From a checkpoint of a small sound classifier.
Training: muon at rate 0.016, batches of 64.
Data: trained on tunes sung on syllables by a formant synthesiser, 39062 training examples, 1.6 epochs.
Rows from block 5, named by matrix and row number. Each number is 128 + 24 x the weight over its row's rms, rounded and kept within 0 to 255. All counts start at 0. Numbers have three digits each. After the name is the row's rms in percent of the matrix's.
# weight_hh_l0: LSTM recurrent weights (gates i, f, g, o stacked) (model.rnn.1.rnn.weight_hh_l0, 1024x256), inputs 0-255
weight_hh_l0.685 105:122079132089119124148154132139162179147139140137124120105133126116150122160127161146102095098133124104106153137114157142144137143131108148112140118109116154154133118133133119141111117202114130152129131162109139109077073139098131137144097164138142145110114122151159091109138166110106088134104132116138152098096061129159162154168121143169111132135130115121149146134158161142159116140120104140100133133065123133113127135113135152149143159116153091125140119129132127127119140128108114129099132127126116160137152092134121110019127116109132140091127093123099106138129153158152066144066094151123126136145133145102130126134111123107197113122182119124126137174129099132145084127108164167107144143094117103116156125136136105131147161110103148107099169158163153132166119131117097
weight_hh_l0.686 101:127148130131082155193098110123097111134110145126125107153138081148169079117117135117128144099123178112124117123161112128100121113135100162140144087140164119124137125163092132103108152102136126159167200137103113132105185094093158139126122144124110165147180122104145116118101106106170148116134118160164112115125121116133127144136118121149154134119209142153167112124140134113117123112144121087125126140109119098165157112125126117122131168135133098160108117091100132125138136134112110155115115126108138125161107148127095126088000142126123107136099157111136134101124110134107139130132119142139118128152094128141097133142133125138095140153175139095107120144146146118162121164144129108144092129124109082149138110120092114100139135179121127126119116100167141116158113141162155
weight_hh_l0.687 109:157200154116178121127133133130167138124107086179115130111108142136151158155110116124137160141163111103113131133122130124152121160134105106104107096169126127122122140101161118128145103135122108140113107161124158100105116131101123118124116119127152131127169096134132141092113133113146120158122183119138120113111130152096108153127116176182112126139110131155158142144138090133125138122107144122127095146105128135120123126163141147129110162095122168161094131100135146106117132145117085103158118119091120154115194134087123127122131000118134106149115170116099130168136135079114148136138130145134130159155142126095156129128155136112147097095144094117113097104160148109153127103115126140156155100107103113143128119117130151132118154146170117144137113103116134161162140131141111
weight_hh_l0.688 118:131130129152101126104105122127138150124113125137127136104179173098076102127131133127130074128144118082120181107093136136140149133101128135147108058124116134113115125101141090109140110130178143142098126156133131141127120109124114110143084096147107142146088099134139171138106101147113104150158103119137095118154104196119144116084094127105121161131124105167115148119139119086111152116118064107115114144127147123121137122113103148116151112127115116108142109165105116081131118111123104167126106092127149126157151108143057069091151133014137108134140157079165083130088134127125102139133135109134158136193120153088140111106100123147095141111132145136151147136129107148110140121118128130120152129136112127123140178154131152130127133110143115147104116135133144123121117124141095
weight_hh_l0.689 109:148120163102106075152153118108120169116162121167124142096121125135116093135144142090137109109121060113156157129096151095126149107133139129123118116108140125163095124157108136172150117150139161153090163139140128134154128132125093124139120125134112111151109141179120110139127114125115138117134121142128154086100126114143116129091136144156144144078143106150132137137137122163117126138153134127123142109126149108125127158176112125125119128133138105133136154160111138103087135132150130134106157122121127185147116101129131112142123127119000121147111139109155130104123123128142127123126128156145095148150099142125116146155130147117124126142121136173183131116136108135146114098113121125144149156118121121094117153121081113136144140115144121126143132150151130127108145119132129
weight_hh_l0.690 100:135118123136127149113129126112128125107142163151080108151050136159169114123103100138115168113099144117053176154148137128128132093125121121140108108153132125140111102133115148122179130146145102128139140139127139100129136130125144109117114136136139156088147170177157150075153112147141145146108151138153086149115124113130121159127111114129181126102140141116094134137146202139164120156172111136112110145100121147141124127160155110134145142117125119106081113145107126148168115132148150126123135148146117130131165157097096089104097070130128002122158121148136159116097123087119140120114113150101071124124096122117121133148139114119137126116107139132125154124121151118094136143119118134138148100166117140119132132119184122139171126118090152106162182145122136140123144133157116
weight_hh_l0.691 105:108122139124106138153144135137136128124133157131096140147124159082125084129123091120188110111088153106128143154128112121158145111091121138107103112094129120130108151132149144158134123123071141109143106114132075119134184052114127136101076095157122138149161132166119091119096140111146127137173144161148133097133141157184124082122137115129113138131114135121129139138115140130115119128136103129109123108148141168142136118100138131069133151096109114117159095107131120137106144100144138112106147098115077167150105118096127129143133157126131101033145138155125130138111130098154124125135125167097080083194113125135163122111122122210142172143116138107083126158118147146137137131136123098107139166126130156130138160136121117137107170139087140109168144101133127128126120114116166
weight_hh_l0.692 108:093107066135140106137166118141132125149148170104161136133149090162117117131146134166169124139086130099136155120088109108126121126130126130096086086118174098110118112080130098105126125115119136140104117124153140109130119123101142112091105141141174140137133155143126123139131146133143140163114159135146105077112105128150088097108104149082109111123129104119158129164125116110106150149149158163101147131149134135106096171168154103173107106119126132110097129187110168133113104112172128132119109120144080114111090146102152097105108149140147130144029121139138134137112113144147136111146099126161132107144132117103119099131121118136159070108140122131125155130093106125144104104143100144116099126147109135095140138096160172104090141132187119148116163093107129161163118165084115
weight_hh_l0.693 104:160106133142130110142127129134128128139156120133137109127103162123155132197119106095159083174162109106112166138119177151168085117127122115136167127155126115129143163114111125103136109141115119112107099098158095125147122164150133137101133141099140153117108131129143082110139179128114142120143088137105141133132133130169129145085168091132142133146134100161111118123094166115157099132115161114114077107106089132094186152097112110106118139141116106113135155124102106097124088159108153116106160117067138186128121116141117111087129120160134130127167044120104127151143122101129146160140132150096144119125116146128154126173097146154093131132082078134126109119136149086120140154115141125109092086148135105139154130126092146110137162125131119137152084131182136090138119163151130
weight_hh_l0.694 104:109133149135129115120151138126142121130136140084128122108136113138115101123135127146081128144131189153125120171135083107125150098131104155110123115131119107166109133116081120144127125124109134171138124153102135096136141122157126132152124196107158158111107114143138094131083114125136151097171148136121142120163146106158134136109113113137100175123105126154126147112128146131103116118089145137130155105198111132097164118124129143122137136120149112142141114153147158127124123144104083131177120119130170114113098129092155102125170116148133123122127132003134146117107139132147119120126137138070094122130157122150170108087088106157140143157129074074154144190122149120124100135132170106124136125089138167125122109095105171164114115149146121149118146115095121094131154151157156
weight_hh_l0.695 100:124139134144112161139169147094117102138133131136170181160109155161119153109144122132099112125124115121110093127120145076131125114076084103113139116152134105132124073130120133141120155120119110170103167171142109133118167134139123160088131172123157121137156118092177145163145130157099114146111131111118155129175092115093162134135148143125105123128123085087112088124109117110132125100126083118142116110096144098122144129147134116145108152150107098164155112135152092142122082119135131135138129135148116120133141089144118147107157111115135131112148142129000148115090122113150139132137108134089114098112159152116126148114130159110141124110115135118104105136141096118165096154095106098144143148141135159125130118129137135120129059116131161081134102101129126130110085121139151
weight_hh_l0.696 106:113160133143138135142130164124104131158123113113150119140091110118115127117146111123089140112102123105122109120157091129125178121116149177113155115125148111132162124099125106167137114130138120120124056114162135103139115108119130190124103126108138109117133071158119091082146107146141147159104150123129125118131145146138150124152125122075142089105142124118121140106098111107115096154113153146156123099116135133138103094159109098137142119134128122156091128191114090137157157105116146102112123128164141103117117107147164134123149131108168125097099147121141046102131110127189133144173151126119112091117142095169126109175091132116161127177115109112160104139145123091139119095108146134144093153131152142155139144121145153139141088116086161129114116133096120058097175130169083